config.yaml
horizontal_flip: false
num_labels: 13
optimizer: "soap"
beta1: 0.95
epochs: 13.5
Rows from expert 23 of block 4, named by matrix and row number. Rows with one number belong to one neuron. Each number is 128 + 24 x the weight over its row's rms, rounded and kept within 0 to 255. All counts start at 0. Numbers have three digits each. After the name is the row's rms in percent of the matrix's.
# up: expert up (model.blocks.4.mlp.up, 32x80x160), inputs 0-79
# down: expert down (model.blocks.4.mlp.down, 32x160x80, transposed), outputs 0-79
up.0 117:108143082102103140133120116104140097103144152161125153120148151111131116188128116176141127080118132079096110140169157139156156099135103144161127161140163130132105127167136104059136110125147091158138153177139128136144158123125143108122131131
up.1 117:120130131117122126129113133119100134090129164128145177132114169115143116164123111133136093107109120094104096174159135089157150138124099172152100196138147137178133130156152147115113134103149077157138115147056166123131079133113105098150086098
up.2 079:141125156109169111157105114096130182173126096109145138116154146125135148083147104142148147166122111140140148141146138113113102140162108147102136102141080091122132120065072143142130121124166109111111151140148097144095162113148115152167122109
up.3 090:102111144136129131135108159120070100106173180117151153152117133137108124164140112127137144126124102123122140043110107161141124124144092104122138147124144141142100149124163117154197121102127098151117099091090089126085092115104149085123105109
up.4 079:123112109120116137131151178146132134142149107152121134122133126140130116096128114091155141106078111146140109109105111157087097082128139120130114127149139089134109123126122153129185141106099159149148148150116096131156128093167120124136176120
up.5 090:099132134104146146103145173138120097125106161141102133165189073126127116177087140118135090092104114110169138109133138144181109127138119113148145145153148131123137133170144146131139134098144115145103110122134140128089095137178104083168133142
up.6 116:156124146163153130158120174127130104143153127110113127089130106125176164144177138176092127084133143133158093089172136115117164113108109141126093129103163110141135148134092142085103159148112124134077133124150153080104161136109086125094136171
up.7 101:096157120139077135137137100115085105141102143134143140105107154148156106121114145105110135147165098158121142116142161093118171152105153124121110118134087152154163103143115097147108121107104163109130102115127161148154125109160082149050122146
up.8 107:157112116127150126151143143177149111105119073107144111096127114110139112080138066126064137154141134110148129133132116140145103114124120119110143095145122122102122130112157178154125114119112105141098125117157132126164179133089174141172117147
up.9 066:140090078136154118120140143149138134173147134114124123142130118115100129152135146173113119119109123135156141090117125158120052150157100117107117122132115151102140084061115099169146144152152169120153166127133114146111125127133125124146122151
up.10 077:164143157138137139141087149121157102118122087121128174122139099146172155139161134124108093127121133099098112120189141118147119117109118136150132146093135104122135112158090099084097138136091115114134112094123111091095105156139129123144139160
up.11 106:091117133156088113136121108146094109123124110176142189130125140098078117122094118111083150140096111145074173158147174190135084166120123119126151145148130114107144137104154100096146177106096088118138148169121158132131165117128108149139124099
up.12 076:153139120098128125104135120140111111131127165155113107117116100136142150172140101150142107089152109142123089107132146090152099102145112127162137145111137162154109103118117093124130139098147131148121086089123162101132143154134104141150100099
up.13 087:123096131104100112118146127112131130148134083101134163114136140147078080112125158107157126123141140129131121129184112147125141166126183135140119114116111120119128121116117122134093098136159133090123156128139161149125127114174179158069177122
up.14 067:116168124098111127099106128162128171108114158111133147135119160128131114100067095148078106111163108134147094077091093101136105131133142100152139121105137120124112143109118113170172159146130178109155122119106112142133140132119141139141126164
up.15 103:150124163107101146114153186125134122092115112112116127132166116151138145119179150128111076120102093151119105132129117103126128047121099167137121138113134118156120144154114114138088090080093112116137135098138149126139143121110100105148120147
up.16 123:161063126152166159161109104129115095116120094132138113090080098118202170150116089133101161122127143152100158096095119139117133103110117092133166148160156165129133154120157140110102092098109093154115104131168137140136103117111118109109124117
up.17 087:144170157080115134090129120144143146079118127118165138136066147099124109106137127130118121132142142147122134126124084149142129109116159109130135142152132090153115102133165177088122116122141106150154124136070147128141120139087141107130123134
up.18 068:135130065121142155118141165120119134151137129146170152160094112174090107136162151110139088101150077150114109122125115144119064142089134143116139162106103111144142124088094133151121144110124151098136166120105127119061158129124108126121110109
up.19 103:127097086149114113146142092183146140110124077125135115081091178119131124117076132166115165121140138154134157136162125122152134175163166090146153107142148159108186134092165158138157108168138105134118128133135080099176103160125147144115124131
up.20 176:076137157122115110152174099123152148153118142137170147116188137100156099112101093119092139155119137096125121133120115111161120111135134124084153113105121111082125153137141118117153114113105131133114136126147082149124115093145127131151156130
up.21 085:120114170109173103123113147162131154114135159141144116144086165094147142088129132120102084142081114112140119130125120106153069142116106126133116155092085129149115083103105145065100113102144156109162116126093168113167131154143125138140090149
up.22 089:093150154095097159119153140122121163080144140139114139160092138135075110088157161078138104101131083159124138095066117083138142125176114112161143143131168105117103115137144176120112116139128136124165104125112127151141143153123163086137123134
up.23 166:158107118088187141159105142097121086141129144150145130113106072109162138173132093110154134112151159094080132091143165109117115098138117131133137136136128146123108157152155067115090105113111073157126145126147148116080121114105087124144116094
up.24 066:082108115121136103131111158109123125148137144138128157152140082119142136173111169149134105144131059112113122095153129107125124128116103105164139164131095132133124142160114103137089129139116132128119130083100129137091124146169082099143110124
up.25 080:139107089167154115129130126103106130113124095149132164148108096104117151133153140145102131126124118149122177128078136128110117136104157113084123084147116138125101152098135140112125135173121134132082158122147149110128135142110109134142109168
up.26 127:138157111117109171166111127185122105071126135165108123108077115134146140121097145146104168083161145142124121140148098142189126153155153129125113131151132116110115138165134142141107117142107102149121112100118152095131145110077107146164101119
up.27 113:130172153161103158127110127139183175115093126150154131121081153159105119090122157077148126123147132156124147144101107155124115152123116084146139126161105083120138179133081158189121122145146103144122113136104124127159163130134161156176157111
up.28 081:149152143139150113173127123138162124137127152106167125099120167143141094098081115139102150180114135089101173083117137079153122087124162136124098124148109142147142122111176125118165091115126168118125098074102149131159110138125149138120146142
up.29 111:170128148098165084104114129141076151097194124126121139134098142150097136089130104128104128134156158152169123071111088139135094120141165086129149129127154119128138105099164122124136079093114149123143096103122116124105102135120109124117121148
up.30 086:136095100124167110143114113097166167127124102158165101135089096077103124079144115096117116128161123114119119155121168096130122101127143130154117152133094116123118097083117128123099087110149120091138165099066138173123181111110163113153128111
up.31 092:109087097152133101103161132158151127169128133106098164124147163130131146168101119147133119103095123126115143087131122162146115143122081126108134129144161126112131139108129147142175151119127150100134162138139123104101135200135093129137141149
up.32 088:138106142103129142125092162141136176114147104129142156164173075143078083126146157138128120129163118133138113162121093159162156109150124099134099148131150134119120164146141135187131134098090139136148133075128113124101143119148130115156123160
up.33 096:151091136126112078111110155094112107159088105146129102108139149141141113168134134105157142121137128109080121122138151123129144094135131134158136191162123144132122158154138111081129085081144098152132159153144176143148155122127162125130147100
up.34 122:156083130114128106151128133110115151144089124130147076098124160146143137163078120095139160146162137132150122135151116123113143180112133121106161120155106120115157168160139177177136104127142119111095150146161132182133092087114120102115085139
up.35 066:134121114139147107101094108115130142142113125115181153160144115114141131114114132135137085111104103146130154127121148119108099120080087111161124135143141167125108162118091152125168123105162151125104190076136150095156137161165109128057123140
up.36 089:113170116126112156097150115080105152137132128127136105123079139124110147130140163085147148115144099147112119139121125096124128118099155177150124133124092115152140133110136148170103199167128105122130096127128151100159210115101106139111143102
up.37 085:107129113120131155119149095079087176145128140097147132113138164114126140095080105130116137114126120136133164098096166099120080116113136163131141145139135148115131158123132146129155110124139178133151151122122143136133165150133164111138133158
up.38 070:147125150117130141125152147139157134078129138124100091135088117091119107104124128133112127117136078131162124144116114175094117149091125113130134108168145110096131107088108117152094137113151153109146086107117131103147150166115161066099100142
up.39 086:074167131108086091089132143143119163115128141144097153160155157153098091139161160130119098150144097142119116172153116101136146104143101141164134167146145106155123128144118145177143142074127145133114114116094144091153152156143147089148105148
up.40 098:136122151137137152143114129118105130093173098143104136124115091171123181149126133099109144097142098112178079144126119141175102141114153134141131117137164114098109108110107074090094081129146096112156104117167131077092131145139106121120135123
up.41 114:103169133177118156117140126078146107094145150127121130093097134140138160155147106147156122124110127110108110122082087134155137108130144150114147134101151149135121125122121101088092150141161123126143116144136160114156132131079131105105106134
up.42 130:151107152107152140173125138133142111126068127136127082102116101109182158144117115109122130128138168120141131094132184120144100113156138126125138098150129109124121159131134096150102107103106092135116107131140123124090147116098132142183100101
up.43 082:156091095161096101144090092156108177117179085132124141144154082120127115126132117125127123105129131116115135163168129139087102110104122083094105073119101163119122113144095098119110110131157125145106150131129144124117133122140135115171169165
up.44 110:137122121116119125168141100132163123117107114150161089124123142187108091083106117127143180106161143117126111130189134131149118104133140111093138134148108095090118161146116119200149107104138119134107159104117143118129111100110095119164105146
up.45 088:102102098159141143142129115080138118170099163123094127154102167095145133176156156140151123142101130117173120147148137132109112106116134123140108167108130124118116181166105111144108117136117141115159153120153097156135126133081140102166076142
up.46 099:152127130120142109097114090111158145116145114129120135095101115147138102160139132147118123105161136128070137161161137099128183146158121109134112126142163176158158145152141110101132170122125101192149113135085200130122092124097127153160139115
up.47 126:144167134115133136104103159136082088160087157111142129140152173125124140125101130141135111147114148125169121114130133123142141132150177135149094176159155161169128151163135125120135111146129172120139114112126122153120095121158128180109125123
up.48 089:178128139115157153135124143137117175167092102084136087101112132111123152107149133140157117176128096140139104130100135064144120144143120090113139138134123152109128092112111184094079158101171114135137141118125087105176162137116116148147142121
up.49 135:144154158143120165121160150153118112141114124120087139099145118145162184152183140115110103130064111108134113120113129170118121104106114198098134135084157092089121117125079092069085117136102109112174117135154131086133147166124110136152110137
up.50 082:159152104091142119104130116133125146086127135125160147125092092100119132090119134150104073158107122079151129124122091154172106085093163159141128116077121138158120133098128130115091093124094160093150120110083128135147124134078124132103130184
up.51 072:104126095138128131105098163137152130124098120139136135165126149133114085139127132146117130117120090125175125132111125146131116158137137113087140135099092111157175101151093123133123175125118107077147122122126144130080100127088114106083139146
up.52 144:139156187133104136105139115131148148094149124100109111107134148169148107151151119137116109136146141077138103113152106119152135101135174156139105114116151084091107121153113086118086101173149145125167070124118141123155106141157125154123101137
up.53 091:102145120135159178144136126098091099143130146140160157119120122158114126109109132114126124120139145085089102100127177126162129150114138125091139122130145137111099144111131087070153090086119103147124134139159130109077141077122126101143117110
up.54 080:130157143145130098122127143166098118135094168113140123144113117097111158120160116154128089151092110136134120111089093104123133098102103149117128106085092125154120097130147176122180141082156144122130129128124113143140134151124075139143146146
up.55 117:123146141150123145154144124124058115125114138169102124149120127110159108128104126114134132095129127134138098149150155127142078156123151137129154122151148111094149146151118140114096098122101095140142083153170120113111140097114095097115086118
up.56 094:159132073080114138099146084067122111104134146134103150129140106079107097113142117148114124105114108086144096138108080109139127104125080120128122112138152136168101117108129119141145086081136142130142155109116114176125139106103146127162114120
up.57 115:108140142159108108166168113156134152122145117127099134092153131143182115142173132176104138111184132136126130141193113133105186112111117154106088108128152108146124146123124146187123152142120115126139130120147129088166164125156110149107092148
up.58 076:152121128146108115119173130116131137099126136156092137124144136127085111084084160150101140070172137121115125122128113173123103093143107130100114154144140073133132150155129131163148100100113159145097124117165141111161161107160115109090129172
up.59 100:102143110129105156162144109118108143116103173128123110126164106117152129121105143130132124111090145124099139136130131123108118102125089153108089138156164135121115201118138137176162119108116112117102161157151085099123150133136120122077132125
up.60 096:121139140099185136137141137125152134164120160160113111150135132151150143132151135160150140144128108114135117196124112122143060134199120147114134118131163131071111135087147122117083136092175135106127116120154122104086126147113129145121110124
up.61 118:132117148139147151140136184147144114159116133139097158118119112100128155129119108128103123143108149158139124111116169127126124159148091123142123190100118134175139142115125167119108157130082113143141128141079135120079155172128120149155136128
up.62 066:111132126092114132136106094156167122126101166153153179145105095097141110134138174132107131111096096144133131167074130154164092118081105119135112118101126142105100121147106086152113141099092121101117122105142104103133131110091143134099160142
up.63 100:100158132130112129131131128147110148081146189122136128135135139119154144095116097131086101147131110100137139131115122116152122138104144112120157112086119155082111115081132124141148083137075119083151116092134101143117144124123118121106120155
up.64 113:145079105136158136178109147113093127147125124120118106150131092106159129128132115100116129120155159099145133106143100134087091109140129122117150125138161174103117138127122109140136087116132139100131129119194109136066124116096126122104167161
up.65 064:151109122135161153137107167115128132122125120123112114145138061129120139116165148105092089132118091127089084139112117109147091100124131166125164105090113154122136098111073100106094098135102129099154076126147117121085125165108160117111094150
up.66 096:111125155144127148143132169146103098156097133161144151154166070145135104138134124078106158173164141134114143141096141168088136080120144110133108145134139131139134148194114118123120105086086100115131170154130148131103160121158113127123183107
up.67 105:113134152134111109123131166135155102129141159097099144175109140125150129121129120171130132125153135156199114145113115114150166169136165113150114133124174121180116102124138146135096137106139150115162068101089077138129114119134139105106151166
up.68 088:124126151167075094139118117149114133122150090135144177148158097115086107095120123123085131166100131160131163118145131129095179144097143119129065103115127139131155124112150149084154144168080143152141145118106158124126133127130118122099183119
up.69 071:163169161101106164127155104110097164078138134161113129107118118136101147128093120103128106159134118109135153131084140092139093112112146190116144117119106108115087093136122134158163120129091127115127100148111135108157135136095138092125058136
up.70 114:186160145114128141120095168144108127093116114117096096113123102126117115104146169128107061119119127118175123137108116152145094087121141156092137094107149134154148117114099101117099121102133163128156113096133111124157092134065155114142102166
up.71 124:117133110143121099132144160143149134160138113112126119099165143135130109145147138137113112148158105152107111128182107116110167095097100135122068138141145161142133169162165133155154124099107113136138157122175132119124164117156099106104118114
up.72 077:114140121094138124157144126130124149129114111114145101107124141148196110127162113131121087154157102126148094146132112138084168097116144152142102124125151122139115152175110139164089151139079136098128136134163151106182138118126115142118107173
up.73 110:162168171101120147134132143152137146102171126118101110139147122135144107106118140124126080077072101127123100176149119140151111155148161142169134116105169103130091136139074116113056146129141119121142114121075105090142118125109132127151120132
up.74 089:119179128141098104126133143107136101168155134112157166109130139130110151144149147112173109147120092113112145163132165136129148123146127146177090146104084110162131160146099177150086141138124137124159130141099160138151167123146127174160151116
up.75 082:155127150136145132163091157178124150120096094140166109131155118120103135101132136156090102173116137114139120146140139126152097098109123076087094120130109117148150116126090136118118080097087138142161150100107105095134104135102107129151159128
up.76 155:167109128092143137162130106087153086118147123152118067052121145127145144139107100133170137116121146097108138131134181109135172136126142150150130142162130142108120146125165097114117075113173104176113106146115175131160084112138152125121097088
up.77 093:104172151145122182130144133132144142133072140128102165131130129097121165117142141144135125123157086092145120127093107138144106107119100160141105162088119093128114102108073105077102167122157122097157120124141118112117166168142111147157106132
up.78 070:138160107165136104113133155155158158158104182129140147153126129144080119138121144196119104140170060114138116086141157090151090148115116125150131161128096138123130121081151112122129103122167127114150167111123161111130115131130117090100121157
up.79 078:133110109162091141104153114123130145108140106076147104125110153133126160163130124201105123091131129127127145087162144100175098158166127115108132125139104127097102129118121093120105113135157134135130115102175157094142120163144064160127078146
down.0 119:080150116114149167123144126150127143110065152138144174123159148130155145159126092144141132130095134090111112145156145099138116080151121137116122085115114116149136142132117144115120144130113111142130083185147110126121094133126166124134128099
down.1 119:109137097139165122123111124138122174140091118130141120103171122132117129111133101122101076162135134114121117117157121126084158138130119132085149075126096122099147125146087143114160115141122095128160142156169142154138134146145157168110150102
down.2 097:129150156108141138139151148121132149109139156115081117156132115110131125157187112113177077074116122095111091144129069124092131108127127166090154070122153129137118115115124125115098107117188110131176107149127115128135104147096100116130141128
down.3 098:130121090150102103134123119145116133121166137145088153150130101162106116136106164138153119156136137118126157142156123171124123153123113099134167132115121158163145157129105147139131106148135142163164110119108190169087092094179138123101082117
down.4 088:080139177075182103138148113112110120153152131151115108154153130071130137171140143079161138166117165147121146145113135115169140116143126119126116123092098104156124117141107143104091155106108160128158068125142123157122126133118115119156129118
down.5 083:131133154141113141154140114184130162086116109110134121147119119148085130102123113121152161132097126171154146154094131152105091143135141109148124119140119113116177150129109115129135151114129148107202151116104110141125146108146113146135103106
down.6 115:180150120159109139154103132135120141107143104108094128141131126139111097100088132161088132149136126166120106174150060157168140167125083148126118110127161132118164120126146160130150136148147125139141125141140115117165151122108124119113116142
down.7 103:092149117121166107123172105152136128125154142166136106158122161123112103126080119118172098124138144097135138143116108124181113135154143137163122111074120125155095153087144105136139097111180159117141115205074111130076094100142132152128135110
down.8 098:144106120123123129165164118119139128146087122123103139110145098107141128108124135156107123131151135092136118127068098099145100131128133173109091122134111124125104159134141167124148116146114115147091118105134105125136157077132138131157147162
down.9 067:122127120112139103175139107126126073166135157075146163096102120096104110099110112101105167119082146093140106129174130133108133146105127125130149126161176137128119136097172129139111132104113103115135135200127164115073105120143141119192109132
down.10 088:173105108118136142128084135149114109134123117137125155129148106080144122078101134119109164137101145140138127083126162166121128142127112134121150113120151149157144102102106124114144121121124141175134081163143118126123158137152143171125119133
down.11 105:146126138146149127165086131140158112132143129128108110112100105110120124133124134129119131104148149132128068128152108141114115152166118146164102132129145130134154140137135083099148110147166086170133123131119154119108106103098147132154124084
down.12 090:135100073156152097129121137174164160151114085130135153125114145096136102128143110146120136100097121143121183117163138149102138133146161100178127134163132107117177142141138142134116129127115141149111143046122153119152147143147131127111158099
down.13 088:103158137102135129125117135152141174131138119124134152162120155148120146084115119103142140148098157119148172085137123083134124156121151116129147162099093170142175115136116138108132112111162123094195112160110154105156133121124122120103115093
down.14 072:106156130138100125147126156120108109155121173112150121109109139144125103082102155152121131155122118078144133123076071189104124135161136098106092128132124088137091140095136159099115148119150148089152119157097157137125166144128179139118115094
down.15 105:175103125122138124115125111153098099131157130117120125151125113160102147109073130098154127124134182122145096148157108127148116142154185120148074084100140162161148106138119115144131099130158170124156119143109144162126079116149112178110158172
down.16 141:144143107134087156143145093084143120099124148136124076103114136134148171170149128132155170111138129071096119143093127121154168145156103142157110155155136139116093135153178141104113107124160108165121141210148083138111098124112124126136120094
down.17 089:146152107088123174128112138129074098122117141107112126187182107118136125115146113113128154158141138109135132136116088156124142123085150134129141156117114166116124120182163153152146114144119099116142171146159159136102102128115117168118129114
down.18 074:105116155135115130107112118094141124160134112113112076105131147158125103120118069112143158143075120147150130163173136118115119094120183094123112116117115143172189126139108123138129112121097135131145131162109160124132128144114160144135141161
down.19 101:123122169141113124121179085114131102147103148093123132129121136105123137137131095161163133114154159078183092132121144110126135083156143126119108155119173101131103114128159130126121125148143121128138118137102159124129144093104116092130108105
down.20 167:142142108123106160107101128164128149083104094139120151136127130113094127110078161111084131145130121183154166140129140164130090130164104125127152118127140134147178168115098136150147146118139146126116160107119125138147144119137160173127125121
down.21 076:132158115131108180133144070101131186110106154119083148105170153173097158134126127137116136121133107098102110132102106162162123113130124148119129122102142137080112112121107120123097150164150139102110107166121098153134158130177083163097128134
down.22 082:116077122103143136147120189142098122136143182185128165178115108165159170155096131128137186118159144162116190118117132125119118155083145162149118156094142145165099119118127126143109136114133112094125115110081115098133137115147140121118128127
down.23 141:140118168174092125109111120164120124116155118101107123089116150142150135141150155148150102143126151092100138107168121108149131090109146149107141124115128125100123113186109094108109121125110112174128110122095135094148115126167103171142144143
down.24 079:180124105155158087116127093129095111157156136117125136113107120134164136125124121101123178131101147168143168105127147113126117150113167104102165106106117163138158124105118128113165141142132148074151136146107140156109129161129128183134167160
down.25 086:160112102158159152154099140124078134107168095112099125108122089123143144100130149111114121122142138129102126153170142097166166138099134157097111117121141157105133135130079166134121134177144091162104119126142113133112161123117154110135119161
down.26 130:100106157142120138135127158127120157163112136119121147133131128119099121138121151122116122118154106125159079135156098167112065140130165117144170086136147131112138106162148084146132140106086148155138183115155134137110094122094117103169144145
down.27 127:101109132122134156152097160126123141156141131143120122139145061094164164086166126139139128127147104135148126080153144116094126126070155146111149114133118171133110113112112168150122134099165107104158156131118130109146153107068145094123177144
down.28 090:122114164116101112118148122146113142128159161109141084166124143153100123132065115116147109116142111099163104151130117115196114150149119112139136122112133138142131147124123125188121096092149106082148153136114088165139069118100141105129142155
down.29 114:121123096115096145088132165114115111116143176149139152142144095175134159161103099141117160117155120121161156116137121115125112121126121139126171131112109147149137155109103102133161148089151125086153137171147134131080114132162117156079145125
down.30 082:148127145087110128156152134128135122167160131140134136125168062122129123086159105154136136091137122079126101095146115106049120064098140138157103106135136108122108144171136108117136129115134114137156123141126147114150139111092150141179128110
down.31 094:117107152152092165111149138128098132127107108157121112203116114146060131083102193151132093119135119145131144122127105136168087146128150109128148091177115131128132146122123131127162156170142173088159087135162096160134153114164109122122156119
down.32 078:143114117147100125106132153164094090198133129174130142161100109134137125081116164141134138137134142127127091095120125117132117180102153135116148114133141144144147097117131114096097094162102170125142121094159134135057138104125102096121114173
down.33 102:137124109090160131152119148133141124151096111098095091122138155136169133095171114137100108119139130091101143154166118112110164099136146122097147056113078142159110152156105170129136125161186114134103185193145121103151136126116162133132181138
down.34 116:118080121079127137135118156166148139132103127173139108170131084129119147131134111111153134127148115150107096149164141175127138160104086149132164120121108115138106130095102148144158132168155124094127165155160134100093169097150125106126129074
down.35 084:128127129130140087168128136142100080171115132082098120159126116120100088124114173149149107115160145161162092083106111136114080132124166150128118114120106131154127112170116114122130095128104135110115171127095127142131158113155154121131198164
down.36 082:091099110125148110104107128148129093146144119142175124190134110125073083139120167139130149135112085144153147119119102145135104148119137095101135116126124126109133120174080119131140142136093147109117144126139204144126148127157179140091114128
down.37 079:151128150135113145127101129136143122131155116104109090130153138099124132121101183103105080156140143083175156154107163144144141130177171105170107176170147102122139135130158069092121117121157135162159108129132099165158141129139131131134137141
down.38 070:120118107162101106163092157168101152108127126136100119135168098140092118138115138150114140128112169166123129170165095108129159137091148133095127108129075123173146116177121145154151177125117125148101107132121122149137072114144172158164152139
down.39 080:133133118095127119147107105086125108130091161156111137156180141107153174147124131110110112122113105141121130087094151114141138125115152137121143095153123103088140168131141165119110147113141105140131121157134076110154191154079103105097102170
down.40 100:147091118117122116171087182167168135119142106120130145128160128133143124117123127091107134133132158174166158166162129130087127172132152110091098147125150185114164138126121132159120156147101120115131092117127174089134139160141099118106160109
down.41 110:151130106150082126137078109157159157124117112134096160133133153159116077103070168123091133121137144176134141145171139135113165111142145124139092120145176114131173150157123136144147130164110128144123129114114155146146124140138120129059142116
down.42 121:128105170162135122148137123112131139116153125125122088092123090107138117096160138133127103140149140119135080074109145141122130117098142166107108132127122118105098082159121105129091114150120122136143112151084097130132128108110132101169163130
down.43 082:108143098137111142170116104072132081108126117163123144147099097111135135113141171121118204112137130134096175119085121134091158140141155107143145153152124139096129152157129160114171176120104125173114137166120145152157180119105150151121091128
down.44 112:127105196152133131143137105117122125135111127138139079147168089146139123156164116120145100096142115143163117117175119145149096108114180169137129124164179129099089133144135095141125128116132134140140109140161107124102122104123093113123124141
down.45 091:158130125118125103115146188131157155088134095112100120096122113148152126140151107059143115140152079115109086128122124139149083148150127117145065140143130144114116115103099110114118097125151141112105111095110123143105158164160100122162098114
down.46 108:096155131112109185135114134121130128114111144109145168127139152160148135104179113162112118107095128098142136076120132118165135131086152140123124085154096132115097128181128153115127132106143146149127176153104119148145158134149137138146105108
down.47 130:098084176119131100135139136138129126170125145101139110156107116132130125166144135106132133151102118129183154133118159106154098152111153115135165107104094125155145128090103113168119127086118189105110118114081148128121125134112104115136104141
down.48 100:121130128145148087113193117125137121147148120113142151127152145116150080114133130191143085110110130098135146118116100085117169107105089166100133128141180094163129144086151143132074129135154128152119169136122150131088139141159129101145154126
down.49 109:173159127152121096121100158114143143149136086112113148106150133146104093122097159111111107121131135145125109163178121147111178109146123109156112144108155133134146122101088137110104098174087156152117104090082130142133136107127159152128123175
down.50 071:122140106142108166138117155093057144131140161168148100125138133141115147149139136145124104177163106164109117139083079112122132103111092176139119152102095119156112113099099157093153072112128128115155121146152081122158165162111141135125120180
down.51 074:087100136092114111149111109138118156196158142116156142127116118130161155113124080090146091146097078083182106111142129113125123114100139149082165111115138147151149102139165113110106115143124118088117136128122174139143167141115145162123180182
down.52 139:140096133121116116140117154166136158133134138145105133169105107162093124116083107089134101172126150159141137159113150122128103155139155099163141126133111145136137118069080138131166140133145149118164075091091101153132135161159153098146136149
down.53 095:147173127150160158132134102090094067112133134131105164117110160115143140130142113156082154090130135125089139138180151115133145091161141123127136091132124129126170144166149083112136128129108094181154128159133122119117082152127100144094107118
down.54 082:107157138126138143156116164101113118104106141112130093143148131101114147131105150123092089113117084146113114133137085128125113141118163060136204153132112126128160121102118154151128151135145089140116151150189130092125188081116136138095170138
down.55 113:123093126101115124136104130126164140102166117125156084120079129126147127148192129121188138113110122122124088153182121169106123139165098137164092137148134109141144121123148073150118140100131111117141110157102108145106105131136114129136165093
down.56 096:131147129159107133114147166138112102112063121166158177135191113115087152103121163114113106145109105147130166109112156142156123110113143100141146100158081130106134119142094136111144157117111167164117147113138153148157132123124126094102144143
down.57 118:130114112129085160144084153113119143093105129141124118131138138132094146127097154090130107175130121157136144180143097160175145178180102091168078120156146141147142131153105161120169119114123128134170095123138125134135136127165163106133103127
down.58 083:134095098107124180136140133157114132138155083143127160156141144137095118128141101133127147117151146148130166147132131154165124171152143152137106149134122068151129070115169113131141138104054119107115135123107104115127153137090129107105133092
down.59 101:099134088114115148114082111173105122091141155153135118161149146151083093128088175112098118162117110136179159124110091182178104181138111099123131127162099143134187134135131120119165119129138130156183145137138112141140122138149166140118118090
down.60 092:093117124133142084137151097099113124140149170089122114125126106120135119145147143105131152107139150153195104100135102136175141142126115147120150154114159131117132132108160126164068122117143137143147115073155152120129128106117106105131088171
down.61 125:150116136142129121129156140119147132137148127156119165123070131100140131125117166116120141123092154122109112141112165126081108137136104142145121142168177073147134121099136112131129113100130094163125129118116160137175153116101136078142098111
down.62 075:047144138158151087127149183129104118159153168115137147117099136120126156123146135135136171129130115139157092127129089140131134134100128136139145164149128131121141053093152114146116124137145142126085119130102122104141139144096102116149107156
down.63 091:160130093106112116142111099113133125153116100094108114119158180129112110084113132119119149162130121128130140143141135157120149117125168107142122098124151138067165144134152108124125085116127114121073129103091132147151107153147123170092125168
down.64 121:112129098127139135106131126121100111115125130178092106121153109117106126131151154136177144149144138126089168146105132163126106135145065124131128117125121129149122124119108160111175090151155114116127155216124107113100163148152132105114141102
down.65 075:161070122160128091091159137129101098099129098095117166124115152163161123154124164125111102149125140135136127146124143131124105110105080116113147152127139110125143138132119082129130130112091122140159152117125129138129141139132148127091144100
down.66 090:139127101121057140136117099139114160146113109164141122123126161109126131164118138099096178118146163148135149090114112165117129142152145107117122127138099119125155114140149113144130139174119131181146110145089145139156101093135147145134092148
down.67 102:110095151115106133119111136127124119132153103103089124114131114159139109131127135166126145101121100118167073122149086164126126140137121128104122103129157070137143088148123112107106117108108109121083071142135155103115082147115123106135153135
down.68 090:084135119165194141143124109118097134114146104144121138112105127139130149143147146117127195128101179166093139135129118149133184148108116089080153098120133166121150139121148103085089138180128093162125149151166129123132138153138127126089092142
down.69 078:095179122108132108084102084110127129157135094129109121124131145123126111144084096131112103111124128115093107096116114155148107131160154100083091106131114150140117151154127144136156096101129158156109150102191111171129111157156135124085150135
down.70 104:173157135109092119088126146098101112118181156098104091146132138134096103120101146116122115110151174133104101126140121143141127117118118110135096156123162171128131090139076123125170097124105136156140146113105109158122114147151128167116117143
down.71 114:115144121122134114129109124146082154139081128108127138135143151084102135113136154132142150154110104148132149190144135157164182124096065108133085122127132154156163159174142134085164116150124111143171151124177144138161122144131106146096099116
down.72 092:146110112093133107115090159154123153122133193128135114153136135156128128136116142101122068163133129116157138163109098167128105156114124113156117154091114157171146133143098091166152145071167158100174119155123139160106093141145141157116136128
down.73 107:200113126124087140089072171149131099114162088123114077100116126189124138122111155165121164125108173168081139100169135126129136105108168147115097102134142154114154112154073106108136147145114122161136091150145124131105110113133119144088149119
down.74 096:117118116148092152131128152137143161128133148127145114147143122116087124108074142094124081158132155140143153115135138099153147131111145127153165109165105152134115187101079115130135123142157147136173113132135144132151154080132180126090137120
down.75 076:139131140135133112128077146133115110151131145132126093104113139138128132086100089103124142126137158134144078129072082170137132143110170116141186128173137136123119079155174099136093093156135137108118120100116153137132123091114127150117161163
down.76 136:143136170100169113158139149119136121115144125077153103144128120102136129119147061123129083113149141089121092110120136082121126053141149116146158097112112158104076094150126100105096084116147167146139097149108108170119093113140126149129121118
down.77 083:156113117136096115136129170136132090127142100095120155125137124146160107095123184113100124142145120136147103134174127100120150130121172116112124131138147105125134147142102137129067145129139094142132151119160134104164136113138196151131156145
down.78 076:095114086125152127173158132163148175149116149139143129135150123098154146135106094079112155134105098146135168110165138090144129108128113125100109079146066160105151138130137106169164129112141109118143142129145126154129142146138130131076115117
down.79 080:101141125143085082118115118108157146114119108120103108135114112090059133134107121154126112139129116129119135142159094103130128115165136130163135131135176130120116127082135138091092120198128115165160097100109138150138077147115169106152150138